Weights of a small image diffusion model: activation gelu, 197500 training examples.
Rows from block 3, named by matrix and row number. Rows with one number belong to one attention dimension. Each number is 500 + 25 x the weight over the matrix's rms, rounded and kept within 0 to 999. All counts start at 0. Numbers have three digits each.
# v: attention query, key and value (stacked) (model.blocks.3.attn.qkv.weight, 960x320, the v third), inputs 0-159
# proj: attention output (model.blocks.3.attn.proj.weight, 320x320, transposed), outputs 0-159
v.198:513495526487492457565503505482525440498535560477490469475500524415504464501502479485518531511490494496533507548511480532502522502479528516485513525453531468516502509494483533509439513506544513449489505496498555485553501509518495493525494505495551486481493510508463484520525523467512487456497479485489473517486490522484510475522506474501504491505526488500509516523386527519508540512514426483476502510500460464516507502471511495467505499515464496484494491449528515500527495509501501
proj.198:530501520473569478557496496513505473484496498494502503500495480535509476500496512505552534487507497489518494523488512500515483565503438486499481505541531494496485494482490498469484498511512505524506516493508555500528486502479489499498518464524517513525516512498522508499492503511445483495504542540450496502490495489458553516425478506500488502482552530520515536490556488485524493491505468498535510502477504517492494520457491494510551494500493478502508501494506504554554504527510503
v.199:499499501478474454449489489492477509533522449559457521479528496498502533516517496514537497503491493482517492493450473504501468503542515486527504486546475492488533505502508506507505499509446487484546496515529448529505506518490516523475479476518571506474498496499506515479529486488456502553467468523493512506505504540476511534510503493502525488522484462489519452507538513508481460515508508501481492495491539537501512498543503514615505494465499510545504493481504462501492499517492505
proj.199:547504526484454471536498515470507495537507500470502521488496540480528510458498517505385446520494502508509503486460526534508478475509478536504479495511506509497483554482566504509550525527459498505498480514519488506436486493509504506499495501511481528537519507481508495496484526484516484499496510551487520492502459511487506526511490506505518498530484498522509504507454505483538499507503520508477491510516491485497496457476480490527536518491493505508510490526518494495477487489494485
v.200:488503500427510486558520507478490522493464476436507529494484498481494379496496501479476496510577489505502506488497475454503487471494502521521473485497482532515491495500505481495547496542573488509459523525478492448493462493491477532500481488535475485520510517505511497503519526493546472514467464548500506511510503482492456450494500470497529513453543513506519472498519533491504566544489370517506500513509516518513498521600503508500529495475500494530458497523589475508462508501507485
proj.200:479530489492502492533520503495499484535541500484504525490474495510463455509501558470490519528547497506492517538523501515469507549511508478509485492586522492480517516520511499495466498478482493491509503565510521483519466481512510468491527503533480501468511480459501488508470501507576446503498520465471440500523515538503515537469499513469480487458529453552545532540439492514497515497537508498488496511480506481471483507514510534523495485489481517452495514507501485493570510519519523
v.201:498530497444493556490507532496512572479493478537516528507476499660544450477487513508445490524501498493489527468512479478515538476492525552483498475498455493514501464501498495496567508516486474518516516538503478466441495519488493477524445484513514461528507495510536498505503492521552505492554549571518607503506515520479496515491487524507495482492499498507571430491653492492511527504478420513503490509504576503510483514526505507531463500472533533489519498549558543488485505486512545
proj.201:475546478479562576536503478512504530461513507431504507497488508494470502494517562493448471477513487481479488506546504502497538569507519556502510489635507497518477496500477505573526530458417512441501444515522517464476483484493509478504510494518477449475525486500458492479530511500543478506487479407516541523492489508460479510549524486491475503545485481490563474511422537519457452524539499504493488459499502498525472504472505513423502501529486541511495517473491488510428513505481478
v.202:511489530523487478458488426540509471518486555537496519530531487433466537523491495494511500524494508505461520515544466503508487493469514496525502527448503469469510535486506561501484507474537519496457489475503525538533507491522505430512523505515529484519503493527464516518515502533490502519478509455477484494465529478556535500514474458480494507508497512497560558506438472510484491438518618511496486497470417451458517483387517503451494486533455511486504516444435556496493487452476499
proj.202:479511486511483479467509531497513509476468482487496503490517500513471477479509518518567492482523501503510484485526458532534470403499410520480529501442498520471498523491533494474534524546513515483507489476520524465484527512489486502503481480508565547498485513475506517494497487514510502495488455472486500511498522474477521443527471492498516501496512508491496519499549530489570455545481500485522517515524519503498517524408503487505481502502507471498487421495517507519447499497526503
v.203:511503461488576539401489509492514486452505531523511518526494477576521512507495518522486495496431519505516545506508498491537490528459578485472496489460498489500538487481492471513462490467454518514500449501571500480495493505460523442510520478507456483486495466510491481521509486500531513459517591456488559478502527513470552487515492504483507479534516478495453495486470481500472460509519498489500497512491531507493513498546513507555464481504516517477508494496462487510531502489512519
proj.203:523515464508529526484512515524496487443467500525481499534516489510482522507490504506464514463462533500495496518490494493487547470498491538487535501506480487498513471469519512504521469502506502510509465503490498551504543472505500472531481493449442426528487520522485489503512493479464534479504431540516562484483497478473419455516505513507497516553520610487487423476514520502535526456495537514467495477542500494501517491516516503443477527498497483593499534480493519441427504459515476
v.204:514491525453511530444488543484476479514486530510508457518489508536520471533484518522462483490485515487505510456528557515538529502505527455503486489494477471510515477480508509508499477515518513488521452474532488490511516516521466500505477500491507520506507489509523510510518474480531503476547494532472501477482536504495578523530507516494523503525496471531496510462543513496497496481527518507474492480490478514488490504483482488467473509532499527527527516518500506502481503473486501
proj.204:461493511490505561482535441521497527523510488451479513510502522534488479496480516520504448447503508520509521511533502470486497484508532510507522500507496478502478483515492500530521511498487472494536418524469539529530524519501497494489490464499522446502501531498421479502496521489501470490516493485529517492498524528534447540515501520513455489523485438479546489505497481494522491503490491532501519509518497478493497505482496516456487520513495527507486560492498525493513498481549480
v.205:485502524566489459564508534532501501513478497495499467495476506435472533490508504489537508490531513504504470494532547504460506514525438537521508520519499524489444499512520500484512517484511461527547529459467500478506494473578503519470491509472528520562494519489491511486476490505437516484489467489498404513506479487525506500486524488514485499464501513476482524517421474498510502479477602470492498501497489511509501474443481487478521522522468483472488489488425545494509522512476466
proj.205:474491497512484429478491465489500497516502516519501502515490480485522489517484454480538499551495505474490515477501505511511481464472510474511488509421476502498515524529508491469510490465516511480477553485498501444518503530501500514487505523490537577468485488521508508501551488534473551507508484538506431486501512479477512550484492463513491496479521482499456536519577488495493496507480487469526511510491492500502496496527494488548517475483504518467500418500489500546516516478474503
v.206:525494506478513498459494544445481438537547501504493474504512497454525536492508496520471521468451493488512483521478507508503489510494511431472505516502533477511527478515493484488502480525512521474527492435531505582554510519478533507471566504494465530417489489480476485498506511433475490490475471462510496472507477505467499463501516466502491519513461484492500528504427470504494475508485488479483505507501475485488538491496511502500498495480500499530499510463520443509507502521519498
proj.206:505476516497505485460506485522520494532498485503503482494485519502482522549498489533500448480491487514501529514467505465533507499501483433487486518538517513508482497484483514491503490531502492526508482509467499547494555488491504530533486496518466485518510499519476489498483493493490514500499537544460546504508487469530509448459523541509541523487505517500476462474546516508506541456461511490496503505491505521507535508472490490500505504499512478501488556503523501498520502489528528